{
  "dataset": "rendered solids tumbling over patterned floors",
  "horizontal_flip": false,
  "targets": ["count"],
  "arch": "resnet",
  "stem": "single",
  "avg_pool_shortcut": false,
  "label_smoothing": 0.1,
  "optimizer": "adamw",
  "beta2": 0.99,
  "eps": 1e-08,
  "steps": 24200,
  "epochs": 31.8,
  "warmup_steps": 480
}
Rows from block 5 of a small image classifier, named by matrix and row number. Rows with one number belong to one channel. Each number is 500 + 40 x the weight over its row's rms, rounded and kept within 0 to 999. All counts start at 0. Numbers have three digits each.
After each channel's rows are labels from the 100 images, of 14976, where the channel reaches its highest value: "top examples" is what is common among them. Only what is clearly more common there than usual is listed. The data: rendered solids tumbling over patterned floors. In brackets: how many of the 100, against the usual share in percent.
# convs0: first 3x3 conv, stride 2 (model.blocks.5.convs.0.weight, 256x128x3x3, each kernel summed), inputs 104-127
# convs1: second 3x3 conv (model.blocks.5.convs.1.weight, 256x256x3x3, transposed, each kernel summed), outputs 104-129

convs0.142:489526471428506498493479517496532541531488450490561509472486466497431479
convs1.142:536471471466520496422464423493418530529492451486502385466525498506447503522473
top examples: count: four (61 vs 23.2)

convs0.77:450509519478539564500468526525507547468398521543543514535541561476456476
convs1.77:490486497489456509397470395487429501512524447492486409546502482451433480519461
top examples: count: four (61 vs 23.2)

convs0.202:510439488504452483447417487501475493455527478487472401517494495473463466
convs1.202:470450483482459477444504449500498462482481528441492513493488463466496477399491
top examples: count: one (73 vs 25.8); light from the left (62 vs 24.9)

convs0.36:501434536526448506464445469476454541519511448487511372503516472445491445
convs1.36:461503457465480457472489469484485482431454542441490502474463485512470453380522
top examples: light from the left (78 vs 24.9)

convs0.240:529533483484528474469540515473531490479533450488499474499465525536501450
convs1.240:561475463464536479460502458435447541499478446457488421397483501518475477535443
top examples: count: four (51 vs 23.2); red object (40 vs 18.7)

convs0.129:498528482416473452512480487485487481505565480484480531478461452494491515
convs1.129:561455466519489455478473488469487502473471428531518443409517541453534491501454
top examples: light from behind the camera (57 vs 25.4); count: four (52 vs 23.2)

convs0.7:513437484501456468445420503510494495449519477487493413502490494490469453
convs1.7:476460482481463483451504457495494470481493525444489512495491467471495482394499
top examples: count: one (86 vs 25.8); light from the left (53 vs 24.9)

convs0.22:415515541423529465474471508541484492558506483549585483480552531532461605
convs1.22:499430504513467449476487440495492440547515437500465445562506535475476523502454
top examples: count: four (66 vs 23.2); purple object (38 vs 18.5)

convs0.225:522438511510453461441412485490471498487526471492487378497516485476501458
convs1.225:477479473470462475454511459492491479469482536439487511488478470486480474383513
top examples: count: one (79 vs 25.8); light from the right (53 vs 24.8)

convs0.112:507444535520464462461439463481458514532521464498508389479520466497534427
convs1.112:482507471460491465479494477483481479452484521456482496472470503505461463402523
top examples: light from the left (80 vs 24.9)

convs0.80:412445518499476462489401456472432494549461453541534440467528443510571484
convs1.80:477515467458446479482534456476489442475483504437421476471468484520453470485492
top examples: light from the left (81 vs 24.9)

convs0.108:446545524469526571499466453418505530472478490468496546516521558465456454
convs1.108:445480477486454574521533464550500469418485445522489463533534526414472510512434
top examples: count: four (60 vs 23.2)

convs0.200:420454523522468495506478470456433561546479436468575466493516457516512475
convs1.200:482493459456404449495473458484498457449487511465415476517473508547477489470523
top examples: light from behind the scene (76 vs 24.9)

convs0.222:480522476545536554471477514457491487464423415456466462494525533529413526
convs1.222:516457444494466513480510451522427552524501439465536440502545483450411538583454
top examples: count: four (56 vs 23.2)

convs0.49:495528454424534521536473527477498513454483489541471583548570588484476487
convs1.49:490547531506475515476487474486531485510538496535501470543476502461507488512462
top examples: count: four (69 vs 23.2)

convs0.155:488439467479474494483404512531509489484518502522522469508469518509479472
convs1.155:464483498483460520454497446517514438514508484444472501506497457462514490439463
top examples: count: four (84 vs 23.2)

convs0.24:395494508489517432506455502474475484571477483525544473454541419532582458
convs1.24:479494494456444488472527451499504407475512477457443457454461484535478466526468
top examples: light from the left (58 vs 24.9)

convs0.140:496431534523449507467447470476450541519507458496506376502516469450499438
convs1.140:451507455467480462468493466487489478433451542436485499472463477511468456385520
top examples: light from the left (78 vs 24.9)

convs0.149:497531482457583505510437513508498538436478443528506557533567625528458525
convs1.149:513516509465486505451439436469505546519506451463491451566521542515485495512450
top examples: count: four (65 vs 23.2); tube (26 vs 10.2)

convs0.182:594493465476542483454564498427555500464543468508479487442484506472483432
convs1.182:560480471496515462460456466445501517474482479484475503438477484527505475533488
top examples: light from the left (77 vs 24.9); count: four (64 vs 23.2)

convs0.111:495556587547506517518540533531526515467453480498567526507543518488435592
convs1.111:510436461465514498483505481491463538526475396522487387471500508480499462520462
top examples: count: four (57 vs 23.2)

convs0.84:518448483507468455453420484489493483478526472472511417497507488497496457
convs1.84:496473484469477478472496474507495483496497512463478509506495500470492486403504
top examples: count: one (80 vs 25.8); light from the left (72 vs 24.9)

convs0.61:515444484501461465444417492498487491458524474482494407505503490484474460
convs1.61:481460483478465479455503461500495472484492522449484511497490473469494482394498
top examples: count: one (80 vs 25.8); light from the left (63 vs 24.9)

convs0.216:475434513508460474486467459446422560527469431497557435473533418492512437
convs1.216:463506427438444495475508459488501497416442526404409474492444477535463465452514
top examples: light from behind the scene (65 vs 24.9)

convs0.235:547516528515549478503500515490524530496493540628448486448498425488570458
convs1.235:441496502497537511494533509448481484504504481470407480466438440455467494549465
top examples: light from the left (76 vs 24.9)

convs0.95:581507532483502383488545516491527502592563485483472482445511476575556496
convs1.95:569493456462521491518543540449513569525472472484457467446484501457476513534521
top examples: light from the left (60 vs 24.9); count: four (49 vs 23.2)

convs0.127:477546511464550542497548454420498498527513472485475539483487534460474511
convs1.127:542499470528553526519505496501501504454464430563506467480527536506539506449439
top examples: light from the left (72 vs 24.9); count: four (51 vs 23.2)

convs0.186:726492466499561508537567528521471556477491528529475504466506477477500457
convs1.186:520569489483478542525517570500577571473473416502435462509474467498528510515528
top examples: light from behind the scene (70 vs 24.9); count: four (50 vs 23.2)

convs0.51:515540501450473451518524497511488521501558453439488529481484422487466536
convs1.51:553432454495508468480497493470462537494455419524515410383514504476513480498455
top examples: jack (30 vs 9.8)

convs0.56:606504453454505537481557495476529551508559400477526470480451494488461463
convs1.56:540492436465533461441458445482460559496460427479492400440486496526472478522463
top examples: count: four (76 vs 23.2)

convs0.241:536542480474583599485503465432494500418523448483484515464515530476413487
convs1.241:522476440499500502462449429520464543494472454514516429500534509521478500530451
top examples: count: four (68 vs 23.2)

convs0.160:466514501477542573502482483502463469554475528578480492506462451498553456
convs1.160:461525503485482489454499443474485416434502418531434467516493491493502498515431
top examples: light from the left (50 vs 24.9)

convs0.60:494501467420561513458538515522521446518496514532456514514549554565463483
convs1.60:518514532489450508467485479460519513513519508511469468427488454536494440527511
top examples: count: four (52 vs 23.2)

convs0.67:510438482493460468451415496508496515442517470485511419509490492483472454
convs1.67:493485484480486469468490466496482476472496516467486510493486500478493479386501
top examples: count: one (87 vs 25.8); light from the left (57 vs 24.9)

convs0.8:600485516537545413462522517467502480515573513421444468494515454528516414
convs1.8:480491439337483558500534506482469533563445474404418476460484481552477490512527
top examples: light from behind the scene (51 vs 24.9); chain link (28 vs 9.6)

convs0.97:520516507475506504503545491508479539549536442478531494494470421529505520
convs1.97:528450471474498471456499458454425521467468400511485378371491486544485484498447
top examples: jack (27 vs 9.8)

convs0.58:588495453449603525487587494429490487423473504511455502447490501487437459
convs1.58:581527483482493527468458439481502597478485431501474468470514477531515498526445
top examples: count: four (73 vs 23.2); tube (26 vs 10.2)

convs0.100:469488513473506517529502437472443529549543491449494538518477468537515476
convs1.100:539449463505476457486532484463456477442467417542523434401510510533513512476459
top examples: light from the left (55 vs 24.9)

convs0.34:500417513512449485480470448455421559521487451497538413491520434459497440
convs1.34:445518448449447492471500458502509493421444531417420480486452467535476467429514
top examples: light from behind the scene (61 vs 24.9)

convs0.236:517439507516456488467441469499482536503532456483533405499504481471493434
convs1.236:512518491467508451496465486489473489446490524490502513496476540503477463383526
top examples: count: one (81 vs 25.8); light from the left (57 vs 24.9)

convs0.139:530476433514454502455515513532482609480512418425565465509452517502403479
convs1.139:431502445392487517509484492547512499545428511417431451528469503572444433514513
top examples: light from behind the scene (68 vs 24.9)

convs0.119:544442454422582456503532530519493471486513528577454513430497492557512471
convs1.119:512539518488468586488524482444535479533515498475453492453490429461496506511485
top examples: light from the right (73 vs 24.8); count: four (48 vs 23.2)

convs0.110:519485500546521520462474484475517494472567479429428496533524550486506461
convs1.110:438444421341445526523545513527495460573453486373451516468503474581491489530513
top examples: light from behind the scene (57 vs 24.9)

convs0.238:506432525518444501466440481496460533507516471498491375506508485452494446
convs1.238:459502461472477462460496459488488472441459543435495504469465475499473460373518
top examples: count: one (80 vs 25.8); light from the right (50 vs 24.8)

convs0.88:503557460470557553575512527508525486503494543535470605564555553483511527
convs1.88:487486481507503517469515479492510508529483498509484438472481443491513494512472
top examples: count: four (67 vs 23.2); capsule (25 vs 9.8)

convs0.214:506471527457503511498516470484407480589565490543462486501464471532554464
convs1.214:490492501515491474515564510468468411489510434538479482443510520541492522475433
top examples: light from behind the scene (80 vs 24.9); count: four (52 vs 23.2)

convs0.39:591465482510528428465512491466501475532564493437462478512492471529510420
convs1.39:455495470383455572492541500491480525569501448414417481472498457535497487488495
top examples: light from behind the scene (62 vs 24.9); chain link (28 vs 9.6)

convs0.251:468529545488480543500491542547520513450412503523600506499557524493412568
convs1.251:509432471451503522426465429498452530540495438504486393516508500470469488538480
top examples: count: four (63 vs 23.2)

convs0.70:580457520414582498532518480500419502445469539542430511506465483522512476
convs1.70:513554512518472570469541475488508554491498437491463499484515472473508508489457
top examples: light from the right (59 vs 24.8)

convs0.201:548515506474539426461529511484569508520526511576457480446486459532533433
convs1.201:447472503502532488506547511432494468471506546474442506401427417456495497531520
top examples: light from the left (58 vs 24.9)

convs0.209:514441487500458466443416494503487503449522475482493406511499491479468458
convs1.209:479464479478469474452499457496491471479487525450484511494486475472493479389498
top examples: count: one (82 vs 25.8); light from the left (53 vs 24.9)

convs0.181:490420469442534474546510465483447513548556496464501558474498499600536489
convs1.181:474463470520480483505552522437483422464446519504509513432462479493465497512490
top examples: jack (42 vs 9.8); largest object: jack (27 vs 4.6)

convs0.79:467540534413505542496529417439459484490459526528413489523485503431502478
convs1.79:493471512544495544507557484521512511402486388517503488464529475420535526464411
top examples: light from the left (81 vs 24.9)

convs0.62:507558450466562552569510529508526490500497534535467599564562560481499515
convs1.62:504511495508505515463500473480505518519500498532497427476487444499516495520475
top examples: count: four (70 vs 23.2)

convs0.168:524487491534464508460490451535468530503533438443568487525442529458424500
convs1.168:453476428409474521479458453518536489574446535440469509521491528542526447492516
top examples: light from behind the scene (74 vs 24.9)

convs0.144:441510494393530467504408535502530495420466499490545508487512469566475527
convs1.144:527460500501452499415459408512431517541526464493504400505556503468435536564478
top examples: count: four (68 vs 23.2)

convs0.122:534546514404503507514503489460525459470560537544566486546495491477534474
convs1.122:599524490449523421584456564522484524518484540489515469543540552458477509469528
top examples: count: four (54 vs 23.2)

convs0.247:542487476499495495468468433471540503524615443544433490462500555545491521
convs1.247:529479522474494435509564523541580415598532534488543510519497548494529517518492
top examples: count: four (74 vs 23.2); light from the left (53 vs 24.9)

convs0.228:520439497500455463439410489496476509461527471487486383508509486467480462
convs1.228:477474475476466470449502454493491475465479533443486510486477471480487473380503
top examples: count: one (77 vs 25.8); light from the right (53 vs 24.8)

convs0.166:493433514341532503503492481504492431528485540515473474498458484547516494
convs1.166:551477509551467519438538451472461531527524443503560496436512510466491492493478
top examples: light from the right (56 vs 24.8); count: four (47 vs 23.2)

convs0.72:521441493505455461439415493499483495462524473486489395502507488482481455
convs1.72:477464477475461478450506457495494474477486530443485513494484468475489478389504
top examples: count: one (83 vs 25.8)

convs0.151:450493512531501532507478482488494536552575497442566556577520506586500452
convs1.151:513495480426476482499432490463455438471481495497496554572518575531496482512514
top examples: light from the left (51 vs 24.9)

convs0.23:549502509556527459482573505480509559565580499437498498482523439505471437
convs1.23:466504457390502531496489509509513527539479510438437450457460441571485468517549
top examples: light from behind the scene (63 vs 24.9)

convs0.118:568499502445530426514518492464470472530558515488423522467493418517576417
convs1.118:445435472522519465526556541424492440453455489492462482368459450477471492515474
top examples: light from the left (74 vs 24.9)

convs0.69:518438503498451482450415484495471537471527467485495376519505488449478457
convs1.69:480493461472482458458490458489485481446460536442490506472462486488480459367508
top examples: count: one (83 vs 25.8); light from the right (56 vs 24.8)

convs0.6:505448475491463469450411483496486510444522471481502415521500492467460474
convs1.6:489471484481480468464490464505488467483489514464480510495486494469497477393491
top examples: light from the left (78 vs 24.9); count: one (70 vs 25.8)

convs0.213:466479538443561583520493445502418447470510527518436524511472515475490470
convs1.213:485530519541473566503558479523506457414480445569485498523549507439510523428418
top examples: count: four (63 vs 23.2); light from the left (53 vs 24.9)

convs0.44:503443482502458483450419488499479486458524482488479412513494498481461470
convs1.44:471445494486454486449505454508503462494496517444489511497499461462504484412486
top examples: light from the left (79 vs 24.9); count: one (59 vs 25.8)

convs0.15:560525478515540585477523478420517524463500404471489463453506514512437459
convs1.15:523481435475509482454461430511437543492479432484505416475520499500455501551455
top examples: count: four (61 vs 23.2); torus (26 vs 9.9)

convs0.21:396566490485491516491506506433556529522480513495485526501555479457455490
convs1.21:455490477425492537503535482545516477425503477478478455487472493392498448528496
top examples: count: four (57 vs 23.2); light from behind the camera (52 vs 25.4)

convs0.105:514442484503456470443417490499480494457525474485484402511501492476468463
convs1.105:474456481479461477449504455499496466482485527443486512495487468469494478394496
top examples: count: one (78 vs 25.8); light from the left (60 vs 24.9)

convs0.106:492422539526451492464440454467434537529500441493522377496522460453501457
convs1.106:454503452454466466479499472484490480437449540433466493471464477524469456403525
top examples: light from the left (86 vs 24.9)

convs0.104:462527513513554540491476486420487463440455480460446494500513542516397534
convs1.104:519431454485470546474552444528459533514487454472550470537561466422447538564446
top examples: count: four (75 vs 23.2)

convs0.10:520529501441496468499536507519494549519509436472527486479462405511489526
convs1.10:542446473479506484451499461456424548491471402500495373373496487524479479503447
top examples: jack (28 vs 9.8)

convs0.133:562473462394485451538482513506468497537603497471508554545421494542513504
convs1.133:582522515472526428516434529458422509488515481526529487481515557492501492498510
top examples: count: four (64 vs 23.2)

convs0.210:501453495403410449498431467554452500542648457495567494497467497552523567
convs1.210:570512507498517428527453524522467469500514475540539507506528620454512497483486
top examples: count: four (61 vs 23.2); light from the right (60 vs 24.8)

convs0.193:505450471487465474457410473493487506448527464480512419520499492467464479
convs1.193:506480492481490458479479474509484470479495508481486515500488518469495478394496
top examples: light from the left (81 vs 24.9); count: one (67 vs 25.8)

convs0.90:521442488502458457442418499503494490463523474485498407495501488494484450
convs1.90:482466479473462484456507462495494477480492525442486511496486470473490481392506
top examples: count: one (83 vs 25.8); light from the left (53 vs 24.9)

convs0.195:505505573558457513445501440503468522493541469403475464584525549499483475
convs1.195:442488432357476502499477485470486483517430479413453492489488555532505444525495
top examples: light from the left (97 vs 24.9); count: one (87 vs 25.8)

convs0.83:451469504422462456470463452532460447559580480537506464473500502532467593
convs1.83:552445533521473465489510466524534455571522421519520487520541531455500528460443
top examples: count: four (59 vs 23.2); green object (39 vs 18.4)

convs0.198:451499486417466496520490482482495537577521505480516535512479497548503502
convs1.198:545485467472449443463464445466467453470483436511508402469523545508503474477475
top examples: light from behind the scene (50 vs 24.9); count: four (49 vs 23.2)

convs0.19:483482520479503503498465523466448482525493554618472486471462421514594447
convs1.19:436530515485523501485545491466486448459518415493417484467490498480474511522401
top examples: light from behind the scene (51 vs 24.9)

convs0.224:582504503454528428504519492459471473525554511496412509468496425499573409
convs1.224:458430469515525458528554543424494451455451482495459480374457459475472493517476
top examples: light from the left (77 vs 24.9)

convs0.237:471462532581455387508441539582458470520507515563516525583522462469498482
convs1.237:473461497491480526553544549438480528513492541472508482467493534495490503435503
top examples: count: four (57 vs 23.2)

convs0.38:519441490502458466441411486496483504458527467481495395507507488471475465
convs1.38:485471480477471467458498461498489476474486529453485512494483483476489476381504
top examples: count: one (82 vs 25.8); light from the right (50 vs 24.8)

convs0.130:527542495476482514503551507522513541534535433460517505498477438503481518
convs1.130:532448456467509474457492466466441531480458412510484380383485487532492471495448
top examples: count: four (48 vs 23.2)

convs0.43:504443482504457483449419486498477485460525480487477409514496497480463471
convs1.43:471444492484454485449506454507503463494494519442488511497496462462503483411487
top examples: light from the left (77 vs 24.9); count: one (59 vs 25.8)

convs0.192:519439504520451489466436448489472525493535438478540404496503486470486446
convs1.192:528516501459508449509453498492474494452489518494506522521481556497476464411525
top examples: count: one (89 vs 25.8); light from the left (70 vs 24.9)

convs0.47:513436483493459471454416497509496513448520470487512419506489492485477451
convs1.47:497489486480488468471489468494480478468497519469490511492484503480490478382506
top examples: count: one (88 vs 25.8); light from the left (54 vs 24.9)

convs0.2:503441480498459483453419492504482488454522486489483421515486501483459465
convs1.2:470448492484457490448504453506503463492495512442486509494495458461505481415483
top examples: count: one (53 vs 25.8); light from the left (50 vs 24.9)

convs0.172:501568460461551578532538545490564493495483554531447563551534537453512482
convs1.172:543437497499519509488501493460496482530486494491484446485481466469514475469507
top examples: count: four (54 vs 23.2)

convs0.13:448462447450479504528465480441497528540581483497491559474511560555485511
convs1.13:424503487490447486483494476494526335500503530503487523524482512461471520489463
top examples: count: four (54 vs 23.2)

convs0.93:515440513522453464456455483502488526516523464484532405481503473497503416
convs1.93:495511481455495476487488481481477496447492530463498507483473513510472469390535
top examples: count: one (88 vs 25.8); light from the left (64 vs 24.9)

convs0.18:514443478497456490472417469500492521465535452484536426510494488467475459
convs1.18:531511501468508442506451493497473485456490512495502521518481554484483469401516
top examples: count: one (89 vs 25.8)

convs0.50:506444482503459478448420489497481483462525480487482409509500496483467471
convs1.50:474446493484454485451506457508503465495498518445487511499499463463503486410489
top examples: light from the left (83 vs 24.9); count: one (65 vs 25.8)

convs0.250:507443480499459472447416490499486499449522474481493412515497493476461466
convs1.250:479459484481468476456498459503494467487490518451483510495490476467498480398491
top examples: light from the left (74 vs 24.9); count: one (74 vs 25.8)

convs0.3:521439498503454465439410487495477502466528469485486384505511487469480466
convs1.3:479470477476462471451504456496492476469482533442487512489479471478487474383504
top examples: count: one (77 vs 25.8); light from the right (54 vs 24.8)

convs0.227:505435533522458495463438462482455529516522458492504377500517478461506442
convs1.227:479506473472494452477486474490481476446476534466495506478474505506470456376521
top examples: light from the left (72 vs 24.9)

convs0.66:509440468489470460461426518523516483467518489497520451493467496523472452
convs1.66:475467482476462508455506458499502461494500504436477502494491455466504484413486
top examples: light from the left (84 vs 24.9); count: one (63 vs 25.8)

convs0.234:523505505551515491469538552507488531525545444416521470476517525555470472
convs1.234:530500479406456508511523486504436534540458467475417485481461527631439460515506
top examples: light from behind the scene (63 vs 24.9)

convs0.189:540475457427515479567508546511485490560585542506513595560447470573536473
convs1.189:577540507475522436510435528452437498482503509543498504496482544498514492504512
top examples: count: four (53 vs 23.2)

convs0.146:513446481502464465448421494498489479467524480484493414500500493494480459
convs1.146:479455489478457490455507462505502472495499514446483510501497467464499486407494
top examples: light from the left (80 vs 24.9); count: one (68 vs 25.8)

convs0.136:585524565529511464465555512487503580510541456412520477514511488507508488
convs1.136:494479416400533490496481508415448519443427511471460447427482477565455486533538
top examples: light from the left (95 vs 24.9); count: one (65 vs 25.8)

convs0.242:527474479518492450477453466487466467548563496458516451525497513542523474
convs1.242:475507472431468513491510498519516528558476452468424491488504479480513488451474
top examples: count: four (63 vs 23.2); chain link (32 vs 9.6)

convs0.167:510439491503452480445415488501476493455526477488473399514498494473465468
convs1.167:472450485484458476445504450501498463482486528444493514494490464467496479398493
top examples: count: one (74 vs 25.8); light from the left (58 vs 24.9)

convs0.27:520445484494462460444411487497484508454526471482503404511505488475477459
convs1.27:489479479475478469461495463499487477473487520459479509492481488475490475381500
top examples: count: one (79 vs 25.8); light from the left (60 vs 24.9)

convs0.157:535488494499521474498494516489435506538520557634467486441482456527610457
convs1.157:456532532499539493494560504459501468517543397509448466485514501507483508522427
top examples: count: four (56 vs 23.2)

convs0.16:462480499535505529526514480499493531556578469423523550526519485556516450
convs1.16:513421461497492456511537500466456484443460450538506464448481494548510511480465
top examples: light from behind the scene (58 vs 24.9)

convs0.96:522441497503457460439410487493475496470528471487485388504514486472485465
convs1.96:478468478475461475450506456497494473473484531443484511491481469476488475387502
top examples: count: one (70 vs 25.8)

convs0.53:507544447452556540575501528501517488496500531536464603563562559487501505
convs1.53:504518502512501512465497477474508508518508505538503431480482452496515492517477
top examples: count: four (71 vs 23.2)

convs0.101:525521437429534503525504512470539465496533506537424563547539513513505464
convs1.101:513526521487473490498472503425509490482522568513503476435440472481505471522539
top examples: count: four (72 vs 23.2); capsule (29 vs 9.8)